From a checkpoint of a small masked spectrogram model.
Model: arch mlp_mixer, width 256.
Rows from block 3 of a small masked spectrogram model, named by matrix and row number. Rows with one number belong to one neuron. Each number is 128 + 32 x the weight over its row's rms, rounded and kept within 0 to 255. All counts start at 0. Numbers have three digits each.
After each neuron's rows are labels from the 100 clips, of 14976, where the neuron reaches its largest size: "strongest on" is what is common among them. Only what is clearly more common there than usual is listed. The data: phrases spoken by 400 fixed synthetic voices. In brackets: how many of the 100, against the usual share in percent.
# gate: MLP gate (model.blocks.3.mlp.gate.weight, 512x256), inputs 128-255
# fc1: MLP up (model.blocks.3.mlp.fc1.weight, 512x256), inputs 128-255
# fc2: MLP down (model.blocks.3.mlp.fc2.weight, 256x512, transposed), outputs 128-255

gate.288:131130131154127119134165098133117183210129221113134128121120141123129067120139089176119103104129121083085136111134182084142129118157113132135147211156135130146150117130121126181169070132175125135108122111166131081175106128132127107116183126128129156007153129136119133128140114078119187131189111149158129080130150240117136130133141134142100161097101128102158119084105123138106102102118
fc1.288:067163116165064148127127128189113103177208127137168148186107125119117210150146187129093128116136149168156126196111129114087129130125137042079255109191104130135119127112133088118163111160108089117124118135079138121110133134126112128134130118129109075197089142099157109113119130124129122205119132089160128171125127127135132130134162180129127013128136156166129113132097127120176119105132
fc2.288:064112105172116144132084234151159131125137138114103026143110159178129127119166050124121156155132118157127101055130093198159138108164170178124126108093129085125173167125137122071129184135149149135140128133130086199125103137195140128120126127136130163215100230090099249129145151179155129170138124089130045142135133126126089147145193149157155137118124118195104128121067148147174105125118
strongest on: /ʃ/ (49 vs 16.4); /tʃ/ (49 vs 17.8)

gate.421:139098109179136126145128130196131134123144129078076114123126128130061133125129089153126130016122115127129142155157113157122129164111006105128128129153130121131127135143133169000127133105133115135124117093130173129126176168091111144112116129138152126189128135247114129152135140115111128124149115068133187109063093103129127145159088064134141084096170125089130128133148097107125138139134
fc1.421:120146180120125122083128111103095175159220105175180128128126100107168106130129251127123150139125047121128135109128137145130130149144113125076156128127111091061124125137019102209071192138153162115167150130176110129141136140122139096119128136097130130075128127139123104101129130132053137150129195114090093145133117117180088145179133131127158166143100129101034140101129128089130103078118
fc2.421:129156079131154142101147067128138126216191147129208086123065130153139062125141128108130060160130113126141174142126150092151122180126133137039138128094109090128151158158099142180053173128153145106114184119183131097150172122132126069097133141134111102043130151123133128126138113109105138137128188120119111146129141086168106088177127200165131125153123073107134130187162145118113127144100
strongest on: quiet level (61 vs 28.8); muffled (low-pass) (58 vs 11.7); clipping (51 vs 8)

gate.23:142109162123149209129128139051126127128117118055137125090140162000132116177128127128123118044127128131127137136169141132130020166121125202111150131192133124132121140129208130072096168124086109131130128095102125120104109121083124137105134100116132128141164170160175140125124130136123117114136212119130125139119121129129124176128113188154130073100112127188130113127128134122126132127186
fc1.23:123129193171132118148128116083130108145141095127195028116140145057106127128132128128093128130122129132082166159126058068120092150125176127136136098127142076159179141128167128066117191085117132129184117140154102079138118136103146158112125076125107122133150140150187134096134114160116125120142143143136127129128094131125131128169140081196194101129131045120111171107128111134124220135135
fc2.23:101127129235113082155136128111107146124133116102255143081147124091129133139119127203094146127139137148129082130102127129138130142125163153107120089098173097115214090124142128090123186089129087119160132208128105106126106115164126137139047109140132136130125136129226127104130042179125133153108146171152173157118118133120115096130117119158195123130103109108120122036119138127096138112166
strongest on: /ɹ/ (96 vs 57.7)

gate.68:167171145162126117097158113132164068076095148090119177064123114175121006229178125128153114121132144123141075130103059105094108124089133200123173113132068147098124116155147089092160135122124118081125127141184131133118094131104129132116128191092036142103141217102105172072152129128104133111133130100140137134113127091123129165122188224128116135138139116117097125109147099222176129117155
fc1.68:128134082100128126131111130134132100128170135176122099118166155235108138128133115083152147127128090118129151227255064133046155154128140100159108109127110120118132198072114186175114110128157141167112126147080105138143085080129157129097075119163132118093122129162134127114125108127130170090119104085181138127080129127114120141120075125128194101113127212093155130152145129123075135127127
fc2.68:110142083125130140120129200152130155041111189111153054148192054173130081114181052147128123128112128117156114127143193146119091166142130132125148128105101084088064146112141140162126168123126153158138158128097131142088112106132161125228028140145106128085126197142130124129120162145127151113149102177187154126108156132114063115104129149129119051088134131116132160083161123101134173159132
strongest on: /ɹ/ (87 vs 57.7); /ɔ/ (58 vs 27.4)

gate.457:146134139059128124133102111044131130126186181137167213173124106125132103138066120129007135124136114140174116142125129130124049132127139041129130126111045145123183071131134157140131109111122139122068119161133114123133144128107182163089116123129105105138114102130129130106108125206126128123149168127119144121133126154146147127188129152186110085134107128128152123166049145142156124146125
fc1.457:122168136113011120094124125113117117132127213102145114112142142132129128137128117151177090102130156072132185184094106119049098139134118142128154129185128179161096096071174128109148119237127121180159103188146128128127133109201118117172139146130134251113123128134151110114161120100231135117116085147122146141152119128130135112094130045132198131149093108115126166158145175128170140134129
fc2.457:167099158110198129118134154124125158212126133134099170127143128128129145133137127119117123133128102178139144182154110070102149122109145127158170129111138153149147123124046158174135130119130141146099130129132060107128113083093120124130062131140098119140108114128184073155146168125091144135117175078124132165195067070127150117195182119127125104255133091121161152140113118112118116067133
strongest on: quiet level (97 vs 28.8)

gate.1:128130096122139115053094164061142145140110104125195130126128138126158168118124101131134114208099109148087093138133102096116088122127131121226123116082129057135185172130147150125127170105197105130190157159135070074192096081112116158128149111141138151141120135139175123169120112091132159112135108136151142141152126123128128178101129144140129072092131084135120073117141147113132163083139
fc1.1:122121147107128141068120128128140076142128119118144093103112195115132163126129121109121069138133144145068042131119112116131118146127108127130128128102109136128182161161179128044117134111155124135110108225134118132126141103134116117155152107117113128130085114153134126140126135088142140124131112125177151133132123126139114229087122125126193081128088117104143119103123099103135174120191
fc2.1:211255138182101127148147208122128128141136126147179145129068138113172133121134134096134100037128134117122109103131146125127133125155146118128128129221129235121130099129172119080118145097136129134182133093124128127124137133129118070133109128131154109124096111123133126146081050212133140130096181140097201137135115113127108097130123144075105138140146092128127108124134167108098104208128
strongest on: /ɹ/ (87 vs 57.7)

gate.236:125131128104124140061191142054128129157161127142128129184084118128055200083097150132104083130129083104127111070113130142127117154129129182122122130132081173123100160061067121038146156086138158128143127138134132090103148095124167185071069158146110119096184142116111149156087130231125129150164130120133148135105108129092168174212139116135135125148132125103083124151126104127163128131131
fc1.236:114111117157086137134125132129090172100090140159127091140098089146164073125124124166166125056096167128123135129101131102141094168128128201128149140126100150104134139128120130127157025133119122166156132199127130129111130120163126074118097123130128139154104126123117084155144127121135124128125081128113118099158108070123132097086130130110149135136059115113128082141214118117131129053134
fc2.236:144120136132153128101128127108104107112141128087123132125115124128128095112121158121151052149138102125130136084080126123115129125182184128140128098130120117112101146120134127104024096114129129136167062136108114146088149069155136165112030119159135083119117125072081101129127102116136068130131057086138169155131166119061084102149119070123151101114054103113116178128255129109131137132137
strongest on: quiet level (99 vs 28.8); deep voice (92 vs 28.2)

gate.346:127158210120143127128140096205129118141066117079117138152126123121118127163117122192105064120105114125120177147082127157142129120106098173138135131130128063126063126132145138074103075161190098127027125127166127091128101144135128129125142040228148123106131127170129134098135144133126126128147128153144130173157130127126116081136122175103102131144163000111123000130114077167136138221130
fc1.346:116138135076126128127121137082165127123160098113134124147113139051067110157124131099112166106068135105131136176255077121128127146133128161126171128130145078130114048093149128121185125131132081146091020167182127115126112133096106128144091115118116125145108141104150128128126141158109122084130171142200145122128119124125109120142150154073146131131137078098141043143134058211139134147075
fc2.346:155128161087124133157115234127129111102151123121181122117067143065096149145141152152132147189127101141130071121075055125203082129135166138139128096130130106145095126101114115055153147142178053181210135161107141144125128136131108127135130129114101141120116128126129185095136127082127123126127166121156124125128130088126107060120111135130104152129143095127054126132130069165128177121127
strongest on: /ɹ/ (89 vs 57.7); child-like voice (45 vs 22.4)

gate.115:155137146104143113065093130105073052140118089070142129079119158169228098179104126127147091193088114113124120123129125143149087132122123104117160181091100133139141123167134133127130138130150094139131128128126113085129106129147063126131231174117126133128129111098129173134127152118133118119127079202131144130133114160132107178164128165128213089121124056181029025145130114062133107121136
fc1.115:130161143135128128106159115113130103145117122125170121118131099027154118084226166100097102136117173168136160124150128111157138160130148127115133127150130207125148145089130120038082111184137057176180128118133130167124175138128089134143189150108129028121125126168104133184107109159113129115131135138110125195141142126131127122149142183129103128100132125137137138095133141145122127139172
fc2.115:141135130148170174120133129119120115082125125070181145157120133127144097133132145118185126129133117137126129125134090079179124132138104173142127127017147126120130096161046116176161122083152043134113103118128123101133151126129125111131127130123132128130122133152177110105118117115127192159128049192107147060128106112128134064126105128101129142134131115128075123157124117109131083126137
strongest on: /ɹ/ (92 vs 57.7); /ɑ/ (60 vs 33.2)

gate.420:149164123118124082127141116127213132138157129154132148145105137107142129125133135124126078121214113151143130134153104106141128118130053117092115075156138139136108119165144109100148115080101088113122118123124117143072147132123084096094127131112118134140216098066137122121091132174135129120138128130133106111185170084087128161127131153072160182118128122122141126157133138109121128134048
fc1.420:123145162115184136123130122146064195117133128130130143090117118108176138094133103182126158141111117108146139125176190135123041129140152131110180137113127125133159121129130090127145121128134142116130191156144135142153097127131099125128086123172117124117143132140101130156136136101171178096127128123192125130120091136131128104118214129128119128152062148152128049036171110100116070142132
fc2.420:129128127052112126122128187121122088124153066129163141128088097127084117180127131034124141177165128077175132150133067114185163119162125175128131126137136190077135125135124143110119140119182156133131131115132152130148167132172087127183150128071100175068130082167142122098128161154129124162119096132124161144124151121128108125117136087126127103153136223095067197175128158131175152144117
strongest on: quiet level (84 vs 28.8); deep voice (65 vs 28.2); thin (high-pass) (47 vs 12.5)

gate.155:128121078087130096123144136107166152123180163168098099088131132120147129155100173127062105124121158105130134128120062192099124123127094148187103117143128160145138150120129128123107043065157117125165133130149128146131134119115139066132135217107201092130117087180032139128176111130122137156129125186201132172127108166139135111130099152169235120117126107124128144078126167236127157161087
fc1.155:129115140134094128119097088091127146142028131092255128128114138138128130137142087127195151134146119132119073141120169140111188077164138115092180125119151135125037072109125155085124126143080118117132128125072104071111126124129115151119097102134094133125155125074147131136153130127153107063098104092081156128131142088129144109141138128141124150111129131139085166107170128059099152127177
fc2.155:127121156127074170145133036125142141149128143136140122130098091112134149150094108100128117130109148123109182189115135106137119139139128146027179128148129168151127121132091168114133127149065128118108144072111130165144030127135105224029140036145118146111145129125146119132133010120112165108119135145133141130125114099128254075135145129122118171131130153128216131120115171159085111144185
strongest on: /n/ (96 vs 61.8); deep voice (58 vs 28.2)

gate.482:129148155138127057129169116128094132117130126112087152041160099059192128137128124138096118137047111135099126125107109120146161110097122151123137153114085141121154127183126128128077147069141200136098158127133114132054125091137128175185121135093094057131116131132107106125216154129103138132161111127144088130087133114095104094128180195143160152122123133131109086127128131123142136133114
fc1.482:112133126131172155120144131127138050097129124082127181145120129142195182126116166163151062169042139076176138133060025119153122138112131100132134137118139127135131125127104181127156132139133090113151130147146066085115126131042161184102111142146074107162120130128110103162111142099158128101155129107167163148211081108128140130090127129129116127088105130127123067134152130181162091118141
fc2.482:140000126126121114109142180076130073128135082109166137192128125019124125152120111152124104127130130141111112121121090129159073129140108138063131106103129119130145090167103115055118091127092122126100118100166075165096107134129114159104133109065146136118188022135132129053175110130140162158158150209100123156127103125128095114115137186148139133066128139147088152131130131167172122120129
strongest on: /ɹ/ (93 vs 57.7); /i/ (74 vs 33.2)

gate.438:116128147152105153129124119136124118110075125126007143117152136072129111140126129128127129152168109158143138102088118144130089139133074137108129167106081098128182133134128167123154164128127062130108134120111128144132176128091121097151175126056128171154161126034165127095131124087092154127123105106214142097151057226102183160143126128128120102147125129118150108255130116127153098117133
fc1.438:127136143130054154123139129092103116109043140132068084122160131128123130168177128114033152132122124094100163159130120155136073116153123128113132126109083168154160037135128114114138172067113111131120020176178181116130134135083097125139166126143119164138099200133135139120096074125131103178092188103126134093113128134089148255121128127131127113128169122138094134134156110134145091165110
fc2.438:129127080085101133153137154058137114088088121118146128152117135134141121109133126084166137173143129092139253081154104100095129134164121032092129090129143127178150134087144107073153160145090147142123141093139113138168133126157106113132098143169128092128088106112196149132090117121092131147123153077116195148175200133122129126216126128138116141127126113136093089172206114112089079129125
strongest on: /ɹ/ (100 vs 57.7); deep voice (58 vs 28.2); /ɔ/ (56 vs 27.4)

gate.486:091070143118121240096106098046129113135110173113061139131128151138124113216149128168117093130202124113123206120118139158129130134126128134162125202128169123132121108130128169064117098128097112193129159102133168128127165128017123036090128182128157082130076123131149128165081135152121102128128096131108125101129115069150121124113124122108173129129145130117125128135126138087179134114167
fc1.486:098131127126132134122131147115130087093140144127083166142120201134133127127126092151143184117128156122204100127161177112134166118128128128205125115134134162131114128124126133152132123115074165129141156146112127133130173149126126129073159128126116131132078199128093164141157097101131127147129119125108179128072159132128128255081107137051113117118132202190126103096110093083127174126130
fc2.486:123127130095166128097124127239131181171130128120071127116098089177110124133124141000132132128140128128161129127120194083124138139103128129113116132050158127095122150128140125132113079126148129129106127157088135147119067153160132101167130128130126122202128179142075176102142150086139146107131134108127125193153151124129143129082095128120145090142120208113169096127132116122126196126131
strongest on: quiet level (77 vs 28.8); /tʃ/ (51 vs 17.8); /ʃ/ (50 vs 16.4)

gate.42:129163181108196161131138073122089057128162112170128033119172157136128133147145134135055194136071126099125147128081128128097126098131191145120127113160184163174119074070122091124140141121169129152140125114179142109137141150125134137133165158077046146063161239089124134130070128208136112147136109045104089133104129123141154138134179085061195103150140104122134059134164109107117099152083
fc1.42:146055126138078038098124127128129130132189137090125196130123127120134114119136160133128069117128156098154147131163143126086107126112127034138114137184096114094213128153127129135130127104119130175170108132191132177183071131135107128123129133173110166148133104160136136239127142129139131086120096101149136150115073126151119148136128160157128111123142129095084129137164105123135063124068
fc2.42:117130117106187151170090063064129149115116150126128136108131187111168075141078130248186123107107122123125076116154113151138150130131173128207118122141133148133130091111122180213119141122117192121210119191123128129122128112151139086134123134114074194093148162128137135145137096112129073063051122149150123126174121128097107225091141120133186132126144137079144142151137113091143119093079
strongest on: quiet level (77 vs 28.8); /ɑ/ (74 vs 33.2); low voice (69 vs 24.6)